python train.py --encoder_arch="vgg" --model="segmentation model" --dataset="flat shapes of many kinds, plain or patterned, on busy backdrops" --train_examples=97500 --image_size=64 --crop_scale_min=1 --horizontal_flip=false --translate=0.06 --num_classes=21 --encoder_norm="groupnorm" --encoder_activation="relu" --encoder_weight_standardization=false --encoder_depths=[4, 7, 7] --encoder_kernel_size=3 --encoder_stem="single" --encoder_widths=[80, 128, 240] --encoder_downsampling="stride" --decoder_norm="groupnorm" --decoder_activation="gelu" --decoder_weight_standardization=true --decoder_widths=[32, 64, 128, 128] --decoder_blocks_per_level=2 --decoder_block="basic" --decoder_attention=false --decoder_upsampling="pixel_shuffle" --init="kaiming_normal" --residual_init="none" --optimizer="normuon" --muon_scale="original" --lr=0.014 --momentum=0.9 --nesterov=true --orthogonalizer="polar_express" --adamw_lr_other_params=0.001 --grad_clip=3.0 --steps=8000 --batch_size=128 --epochs=10.5 --lr_schedule="wsd" --decay_fraction=0.2 --final_lr_fraction=0.1 --warmup_steps=800 --weight_decay=0.09 --adamw_weight_decay_other_params=0.05
Rows from block 3 of the decoder of a small segmentation model, named by matrix and row number. Rows with one number belong to one channel. Each number is 128 + 32 x the weight over its row's rms, rounded and kept within 0 to 255. All counts start at 0. Numbers have three digits each.
After each channel's rows are labels from the 100 images, of 14976, where the channel reaches its highest value: "strongest on" is what is common among them; "lies over" is the class under the peak. Only what is clearly more common there than usual is listed. The data: flat shapes of many kinds, plain or patterned, on busy backdrops.
# convs0: first 3x3 conv (decoder.decb.0.1.convs.0.weight, 128x128x3x3, standardized in use, each kernel summed), inputs 0-127
# convs1: second 3x3 conv (decoder.decb.0.1.convs.1.weight, 128x128x3x3, standardized in use, transposed, each kernel summed), outputs 0-127

convs0.47:196113106133124176097140127127122168159079078152165171109163159161120078152130149134146154126088143116156097176044180119142111105093173172122127103156156119114129166113122161129120157045045138148090132114149135095080126132140136145060096177157108122138132104166158093024135107173115125142109117070156140107147118126112108185113124161148155160114122121110134181101177090102082172098113
convs1.47:081150121086126099142117115086147128121136120083141144170138109107109198220098138138125141117125111064083153130150135173132143122148092119169196172154135168109144132145188113131135085159173162186138097115079151142165109141085101145071121132106148152149108120152125124156136120092113093141160174142108073154070143163132141107103253149113094103123145129212151189157147126131152082120111
strongest on: count: one; largest shape: ring
lies over: ring

convs0.89:151148152122156140149121139099146085160094115079111124148142097059123166155124159111124076141198172150177083116073174149141111088153130141157146112086156164151138096102130068159014126077136126060139118153076089166067122098125152141184120154130107193072137131135122158159139111122108117163097156132108167155125087139145090088139146092093146153135070169161132169116126167164130100131169
convs1.89:074063144140117201127149108192111090085095209130164120127131155132143166161097123196100113148082146102114130126148125104125154170172120141128128164153110105166144155098113186083151128110147143177132146175189161127120143093107176125109105091104095118113151108126103189130124151105163126085147140138132119160148120103137146115110046134097140195083128112174161037162152075128173129139186
strongest on: flower; largest shape: flower
lies over: flower

convs0.7:121150068091159155152081162096132134152111065141087185154101083158142111120097154129115132080107143163129118087065031134094134159092131151145120116132140139183152143127048180094163093093146128133133133095176177137164086148142129148146084209164142107180148089117120129112164127118132115118148141111153116174181170174110100046121126161130121088114114162119056128123148113128116187147139
convs1.7:117122143171121051137127157150181146147144157122122163137117127131128150159054111103119125150145158128114119122100087142100146098134149096078189153150090142091065119133137081160102134112128124151138106119134086092122133169123082122100142034151130077121141101110131100113181156170147155125120104161141145091093117057152062167151189120115123132166104050136091162168138170124163011150150
strongest on: count: one; bar; largest shape: bar; largest shape: rhombus
lies over: rhombus

convs0.74:145128074149104104122140143127198142175077144104122117111144195143187156123156093138090135134140096048143111122136186125162123139133156135083129187137141124051153155071137123064147153112143119112148130090138166094115050125155140154142138156107074144204136089135099117115112139073138114145000117167132141116120130102142130099131154138139151128178133172089137123140057120152178126131110
convs1.74:116105176082149114102120111129077079101129082121181088070080087082105077167134109104137099132102130150142102093114103213119148091157129205153089084172186134171137142151148152204097114125181078113127154166141190139163140059136147148080155118122122129096096174121119169155134097145095131125149146100151114176150122122130175112099181127143103131113166114178137142159107115149084185114155
strongest on: count: one; triangle; largest shape: triangle
lies over: triangle

convs0.83:110149092107098148147117176138173157187100140118147162099096145169136121141187095082114148119123115148128082075126096166124110161205120171116122132117125124090145091142091081153133125104088128160175147135064189125122000152109067153136088112125180157064141154088122130090155118069152154146154073095168205117116153102150110112103136146126121122151127133101128148166157134092143145163135
convs1.83:106097141095057136044168114094161093138164129147101111118131094138165111099126079141144142180089107117157147141119139115131117127109126166134086076179138182174167139148067144118170104123128155140111169150154126069139108080132107143113124108120052080174121161204204113155149106103139109120115117143141076161113126112157107143184226141144103156094100106148168129110119077136143196105107
strongest on: count: one; triangle; largest shape: square
lies over: triangle; square

convs0.85:088084121111143111096107137110119100153125095077149160138105149162141125203131172130139173070154139142168097133144159082117088142165126177130151213179129124119112065116104162165052132227146139109101134171117179183104130117127090101114091101117131155036162137165110135155136133141065100106117123139127130075131088193119168130132167155107107128153112083173122078123145098128113096121128
convs1.85:129168157086078157132108166181140116128104147138080094158166136093154150075129193104162061133117152107126118153105136152173138103115139161113105115135081117137119191154162115122098138122144143104127192088132165152131171160120083079178133127088071055140120164044148112121117149111138154091119063133110136096133126068114092191102059153147176113101158167107156124098170142175181132119096
strongest on: count: one; rhombus; largest shape: rhombus
lies over: rhombus

convs0.69:113125165110102080121084127166130128133100113157139127112054086121135083132126160121160157113101108156126150156099124154108072120168154135142178086190149157208112118172095149185139109131098126119129137163055156147128045171084114094157101094142151118179176094079099153043195124087111129149179070133126145147127102152112120130173146148103144130075115139081168101160110124150136135186145
convs1.69:151121109096110197091069132107108157161114123078112107129117129082099095153176117121131152125124103070109097117176138161105162143137141162102141070116136136137106178104120140139140090170160145183119098107108137102152155096192154165079152114121123140163149104236125125212106126188131173151074110149142106195135103165148048140137124147164117064170120182141130160136074107106149119111112
strongest on: count: one; triangle; largest shape: triangle
lies over: triangle

convs0.43:074112045076143087135158099126163085110159127089123138112102076148143142157125142111124149106159147136146157057171113071164165120145130162170163170111131160148158120097140128066103137129131164112151113170107113220092108093120124122148112078177166195036112163090105147142142126112160126164129136123116116122106119119103117121126102117126138100067094120168159071161108195167170115198150
convs1.43:149180203216171166141088115144088094141108129202130121106170151153150136173147112142063069172163097119138087127113145134071121187101122084048136116149087111134118109158100125119157084152119120195118141092177103113143130147130129131164095114134101076126166131172174146143130131202107103132140125158098117169152153162181161068112134124102166131146158159124095120087139103089109155100093
strongest on: flower; largest shape: flower
lies over: flower

convs0.114:104179153184151179132075148106170097139126152103102129128146073202128145084099122097085124162102116180168090095092091060145103129163164179179158114098122157096135116160126088131130093095114149085105108125081104091109101105117052141087148122134049146141119132139211168144147111093149104133082140162099146194162090100155116132183132104148149137175168124115108163104118147148155149160156
convs1.114:124171121167076113145145099113181100159114156144102131102105104136113152088139092121124109138119091109118132110143141088124128116049141098130069105149100144187081097095106142114143174168147137028159088113128094114180129161105116113110149102104101118229151143162100085134155135082130170106119109086114092091130128087113133145120056176160092121154143157096176200160169045115121123103110
strongest on: count: one; star; largest shape: star
lies over: star